config = dict(
    crop_scale_min=1,
    max_grad_norm=5.0,
    decay_fraction=0.3,
)
Rows from block 3, named by matrix and row number. Each number is 500 + 50 x the weight over its row's rms, rounded and kept within 0 to 999. All counts start at 0. Numbers have three digits each. After the name is the row's rms in percent of the matrix's.
# b510: branch 3 first 3x3 conv (model.blocks.3.b5.1.0.weight, 64x32x3x3), inputs 22-31, a 3x3 kernel for each
b510.0 089:462421468543523555493488447448522557455556565395398475488575519526634498538524432548544553456461444502549481462463449524472493484447412455603519526680561466524495419562491508653560451498486478506540540463529529519562390542451510645499496546488492471448549458461575590503
b510.1 096:549488544546505548516563586417431406497586405496488442472566483548644543515569477480484473514577537414538500438425456446526457512565552470519459521613492549501456464466426514554422560544417453467489418409458471490501541527435521553475507497481512473524482506539414534529
b510.2 101:516572532502537489498580508518538470558526479545564531508597561447470507460445449550527548555464551566534569445484412514576448541594520501582531473511519477481491564578524473472492514469549407406441507519451557591473510503501502540519430467524448440437518497471547568478
b510.3 096:474576534526557560523521483534442501532468438503534400504504517480514518487487510531580575471459555594442480429535516489528464480558456594521519551553561522521519566512534551537519524520504437510508508533475516598563534450425474480468367468591428490537476458486561532474
b510.4 098:489521485572575532478500500438515531324394583399482563517513467523529515453477507560567540567497515509448557499511448499484516390444491502517527486537587486543542491557505507529569455525502507497515534497509485458497441475517399490598420567517521515520575517545538492541
b510.5 094:531498527589577541527503475485473587489411512451440487552524471531512451511500471508460523557466458573454424396463495489530495470442460563515532544533530504525548558495491551550527484498505373486473428483545488398452521518532492529517504518530339501522460548501456504475
b510.6 104:442443430472413496511598586541605542537520455472419458534591514541576472488465406467561557449397462512530552478429466407421500551584601525543521540586462430402389533546486560591499457434426490437484406433516504577572487493489543572457467354320487463468415385496563579582
b510.7 096:517558578496487524459470470384424421463433537534572544448459500491559561504563532534474486465352447470469455581522486556433495467451487422412405476525524538568493425444429485555524561612558586573529524462467500444513485457446530543530482519463619561515524407425477437472
b510.8 109:492415487472467550466563566553576468543514456487414372480568491490525512480500509484505601416332538429457559486500504487524543500558534501588496489522417459439459571602495564516444495472437489504511503529537518545529445572541481535511529476503476420531472468532485560498
b510.9 110:498510511512551544509510497556537574483536531498510482493538470535547519509545490459457421470550482498533439428446437468639474472516444524545518514530514535544476529559502508553558550541485459366410336486354470453421525592537594573553584609551457456401473583503506537469
b510.10 097:487526570492535486462540438517574549496525601506505503489478394536560463511573479500476596364426462481518485544546505491511493454489449479537433513536510526532478485520393480553553541588467570545522450439491416425471483552524530567546496529494509568537399467450409454403
b510.11 100:443507417430531406504578438566506473459545585424449452483580576482577555541595555599484599542475581498537537575501473537524444498553440532622517490592513517573502496533536471584559509523456495486442516477391478530471412485446494580482489532455526505520529527472550602532
b510.12 110:415393372574552481509575502510518534410408540538547573531588514500497493511477459581525552524466488498459542372440480511562565536566550548587558460454509443406462511585524455516523472485473472431457528616570547558523497601544372478559461388498424396444434511529432481501
b510.13 101:544450393563471419484482430446460579493443550483458493428536607415500595450487497554444443597430505444389457574509391574526437532507443396493579379503572457458501429517600382513601458482520577503373606503385555493441411546541363532546456491509556464445576497453536496476
b510.14 086:455547451484482471507547473535530611479514488529462419500493443516553500499487476599524614529489449507519576485493507482494449488539488540593529540609572477555493537611567545615584500548462467482508467454486541562513447561528548653566509587538502546440498534456513569516
b510.15 113:524536507531534556495531501346446437494580461479547405447467471405477512411399427532566515629557577527553563511527567545569551527549543383438416420538502346408420457451400426503414365398396532520565539506537534536499523509485548624575489543508552566549614601589546547524
b510.16 087:532515460509486533510514523491434517442439572497403485440441461478572565439536463520531511509471457459446430526459489479491467473528519445440501505581617452486472392407485420466546444482434551525518475490442423445406512501524499521568514476472538495493496491482501494416
b510.17 108:443475440508482499513552483562587571507503456533486465499566539444530594459385449552537511518406488572473496450410349547510396559567456533570532477576533443409500531580512486562520439376504475371399533467448554586490554566473491562522389387506455379404560446454578578494
b510.18 100:448605424543601522476600481525502453401478488465474483431488433423526473465515473570506522459455537474439578464591394461571476421548462458564480447531510477547456503506463453517506512527491488585484487598527409513466380511467408514507490583497475559388465555473414537453
b510.19 107:462458451589525523490488490469489480520480459503511490432437533470398546448484586478412473570415461556488522536476457534505398526558406474513527469506554491482541453525536473455528536493547556482457572571465526544401498525519396457581369400528550463471593523427520493408
b510.20 099:516538507570595558481522466427544539460525537480550455495438489495472514466557525507588520527500514490530558452589487498609542423465436502418518499498544553594561486494501456475509531556556482572462507610526457420410494385449468486510563567481484587476561600543431438463
b510.21 093:429536491481554570502543523554532506475494484453438482347390395345432347419429400562517520524539522540484561531544484493480526477560521417528475499571467449524451434468486423506487443470498531542496523509498496579542432497499514558514508544477517583517513520519507548499
b510.22 096:496571510497485464496505472458494539456493510497571581490520474498526536463513487528553557436454511485500521527504546454461534426450490421403471463512509497579525455470489463520496499617530567516518498495576459430511467424494433461519507616546550560566515468562397391533
b510.23 106:510420358504584490526562507456514569463394462456479456496513502494494539489570530536518501494471492481523525489456451524592527520559528517508583475435478513497485496537572440400483479496507498495514502538513540510491556595613447441526455376444486512475424519478444517475
b510.24 095:530570512554591534524550529496426406466573518498492502502469496508461489531443447433373397564570542462478477525542547566561552501522553527369447490464453510481453558394479508409461507415476527544554555531517484515501592519507587540569550482520496528485556567537502473465
b510.25 099:436503479486612572465577481575526419544489532471384409580520420540492430520452418515565608536477638596522585464526505384556568427519437564556417588560401503420428554533394558495436467414421440525541436610549465499470517551430564515431507397426514527559415522578478533470
b510.26 100:495513404457431445426463424510447454365470512465499522497526513506627608481541513586518403574530521441487491611527367538471421505497490446460469431560548377503494506425497458591561413627510534568530570449461542454566485472488481554477507544463528563480562491478519456429
b510.27 114:453456472473516480462435461539570536530552508529497481476413477469438473427400445558545565496504463476456444439487502463469491496507491493518506509517506486521505485482490479488494488506496508509526516490536549520536490526542535580575484532526530573530548586534548569534
b510.28 091:496520489521518506481515548482464425472514436291363313521554475555629512499511462429447506466564539458493438455429456430470441378456504536527481543523538476497495532476458539497498442465459532516561493477500475503526536519455548540520490495536486497514464506509494533504
b510.29 108:475465491492541557467509510456524540440513569463488548569506461555439368582485435427488530453421549518487510481447526474568600437510551543537547549481460546434457545570518525502455543466479420417453455563589463543553496543518539485358570404327409425481438512595499524539
b510.30 105:417525454520545519467539458514462549483438500549533518480499445486544446433472421562493598486357547519476527480478466474504454517594450521540477540594522476474530512541480508516508470437516471432491501505494522576474444478449524568523489456529488417502514485563528631532
b510.31 090:541540488609580546545529521522443475468593547535516496455507485492512511493523589441403430476499411475545469451505491520551569536559488419446453472484489511466524476457455471451462480462482463449485523515518469503469544479480521412480602462599448442471448490538459483441
b510.32 097:530579460488580469486542508513495611531461527544415445499475486494487506494464500551399472472448391474480434479572556481517488494495467486506519566501510534539503516515501521521506556521497493484541427445456497486477473447519523458505541526524478534467440510479434489458
b510.33 093:484513481557516516551549478495588499509574499448437380473468445488415324469465405504483516581443559553574545473501448434476443493478418487499465507516453486549516460495463508482464458460454448519487478496532465471461434417412519450373501539507490525508489506528500562513
b510.34 098:369514481427533585408463469500479481544494450594615486502482506590509536520530499439496527482475578651553473424529508450543571463506467525469466593460428503544498514473499569438452553554489458531473444619537424431498478442400538444405489566481449542482473573607499511487
b510.35 096:442441422590621588471481487523517474448574504488466461469512472473515515420531497478580542421440483526502496454448401449567568432455479523492458499512558434473505540481499414466468489499503392430464508573581473475476528516484446472536483493489440464447494576576467440433
b510.36 083:551509473488529571492558580597531418547458450545450433454467454498479490479472494527517619544552565518539574422431440445432458459557532513530500544489516547519457488467471486481479537464468426449459441445469419507538401391458422390477467428467435441464483510530460520539
b510.37 099:448493495506524470499545508573514512532462458500481466476459530469514546497545523572483522433439530548544503539511493550486464498506419490504466516556528513519509529523479529509531524529528539527507507448459482435401457469465458477463493449431552519520518417387485474393
b510.38 089:529547508530564575541537522408470537425470601397528608444470468502511520477467510562529555564543523583599584549479506410485489481520493414498467500538562418516582415446422501543503442544572503479475443479460462461452431458488425476440446512449484504468534490460557510395
b510.39 090:496485439489526538511516548560578477443510485517521557499505481460369421471415410501443564400410581465544579525527423458527511465522543541504514517480508535513475583536483515451470521482548453412446518551547492546530468537554539469422505400345408464514408511538468522485
b510.40 102:423468467599526546514480533467505499485581537494485430425431401435405477384475468483587539529471499540494566420441495535487490495465392471459440485566558460512504476524458480537536492475466459481474539523477511494448484470399421492529413405506464501482531460482469481439
b510.41 098:440548420532573499389494443523511540512470477518442469477445442541486485497455486579508552489468457517498544450558437471541479441540487553590549554551537531544529526578552526514555545475516410479442515538488492523479538547535529574593489510528440515430527621538458533524
b510.42 104:472425416520505423539542466460561602443502604426405498494509532480494523506484463611530483561489409529464513459445478543502462555567523488567577413490547408375456471562579420537568395402474495474489515504480530512500537558501433519513426379457578486490541524425519531497
b510.43 109:506478463482573515510466420575544536571451508556497516453518459493547511472504551489403448495478419566512466500541521507612485438451449524522528571454487542539535516526512551462538588514542423423441408475410448478385528505488589472532488520488463510484438603546433558474
b510.44 099:516537428531509501459458497351406428465446444609613456501525545492529480558541469560561533475420550552524542494527547527469476533460433382429431503573494567588479447473481491487472584551505515539547521502494493477482422399463465502495476487497553564573546495559487479527
b510.45 110:419496392537533558419423459453469523485479627425515564560483508550497581508469480525464538507453454479568554474497449527534501485487513525471513530513615520541554472443555448478625507532547428452420532492427514477453526465483507518574444479529538568462594576459516526424
b510.46 105:561549494547448474503458440376500483467512546497536532505485487496464452498493474590510516455392466472494447509521459520484479529456443462464488492511518479517504480503481494557503526555544468512460506507475533485520491524486543536470475432457525515476496472490521462466
b510.47 104:490564455444608537406448500507544519475425482569481463488498490534454452546537477590532478457509476497408520509601529422566487407497447497456502583365470583523464502504491507402480598472537480495510504623513369531468436388482528367421573571514482555454480595525400512490
b510.48 104:490545500393373472471479435429415411511487459518622495499524504498596506528577483490508538439437519478539540530520500464391506534427544425451437505592468525598513404414434515568441590619506540572519463432529468472553452451470493563514487573494560592547458441532399365519
b510.49 106:563529469542563597488516507523406414542457432447458464490476431492515498504512477516516537501509518530536463573540405526519515416430509465532554566554544577542476506446548563471501569499505597543396550578491429424524450496560514531522554506487594552442542534492386409481
b510.50 113:479540473468466458445503421462391511504531498400487443475524548446491489463425438577493536588456526567559543519510456509509433418513422501502494495547519490485495501442545490548514478525452517526520514543511471543491454440471482576565466468498535493549510493475495523492
b510.51 098:483525520511519563489490536427487432496604521473558552481523474488514481470508474500520496535560527468405461414511555428501626453468536479463474492517446507590476475427445499490433505541516472510513460502634475446531499500492494571490491593495430488542440531620431426547
b510.52 102:525499423589606491488535442463507522418475460469485421403474500337423437441399470509547569474427467471452481482497522549573507519603504528597518439519509420400482494571467444485461486408509471490573575540540518568523575615527504564528439424520512509549519545505480556507
b510.53 099:470502509472497501477492458503507529517496552497488504532420403567481403575551503499515598482433514553545522475522559396514564406428458500474440531510468519556502470462440536502462545575512517555600446545574397409531533407335541505433507525501509536591425462562401393499
b510.54 104:547559477598584531497545540474460445560434505461529530402387551439389587379504550506465369542495520486536608508577433549598387444519492478425544454454596503551553556427508520410567459562591511577410553627395510482436466474547410510583468580560470523415550562405448462447
b510.55 099:442501482494582532466451466449462444493405420465483555435438480422447466489495554419476538439391434444394433498554502521521461496465489472454455482515477511570536444460504432437489439556532557543543551581539510527481506480466503428448509537525503525508542526484478442474
b510.56 103:446497424431495411427540479415431501396424483510454530538571513564592558436454495423452448543525534555475496399439413460425437398477431487525482483483514488508517514516456518503469514481522477545502520510509504575493491492495467473524520515551459478476558526535529539522
b510.57 085:442508480485526492510560528575499464591500434499477438442454515414482519504514533560480487567423474491424458457452458520496425525473468480544523482493486483522498449479525437484484468461487530503461533538470523494477486517514472485486498504530498494484533541483536502477
b510.58 103:502516463500438409528472430453465443545476449545528547432444408494495484530503478509552502506454457546499526556556511492513439492386348462502494534535534539598565426476469536514501520575560563567559529527451483375387452420473552524505545570507582631569547523473493384364
b510.59 111:381509531444449550426417484524440410626495387599527423501505489528535514469470470489494562542426572541470525393520537432501549511474513552470456562535452510514489491480490563514455549516432441503465445515588506485570535551513489555539458496495467519530508531605525536580
b510.60 091:393470406474562520448464442444381400350401417493429440467479467514503533569508500499550599485459527424378453474500421443492462492496425547551490480546499473538458468491494429467462530481513483538484576572565509523493579539501464469480483478484455503429512539463451526452
b510.61 099:445508510510443565479437503520454413619517433513497484494507500523544557477526518476497520598412501565440472461506540492491553523503516519456438551551457502500475506475468599535445558508440486555536451480589516461530485481386483542434450519507484483520487414526479500537
b510.62 100:454466395547605460415480392473477501496526540418399471458524547480500591510552576503561504481520592459468552524548452557606428454501338451469525451467547431435572484451522438474502420452542527580479584618484539532443463509559303439543396401521501563511556559498452507485
b510.63 091:498497503541522543504516529461449473495469441492512419557516488608565483523547496497407585493491541481459449415454526459439527481477537487480467535555486460512535477513454541518472491489498501492551521469600548494553476491486448516469486557528491455571489494573509490517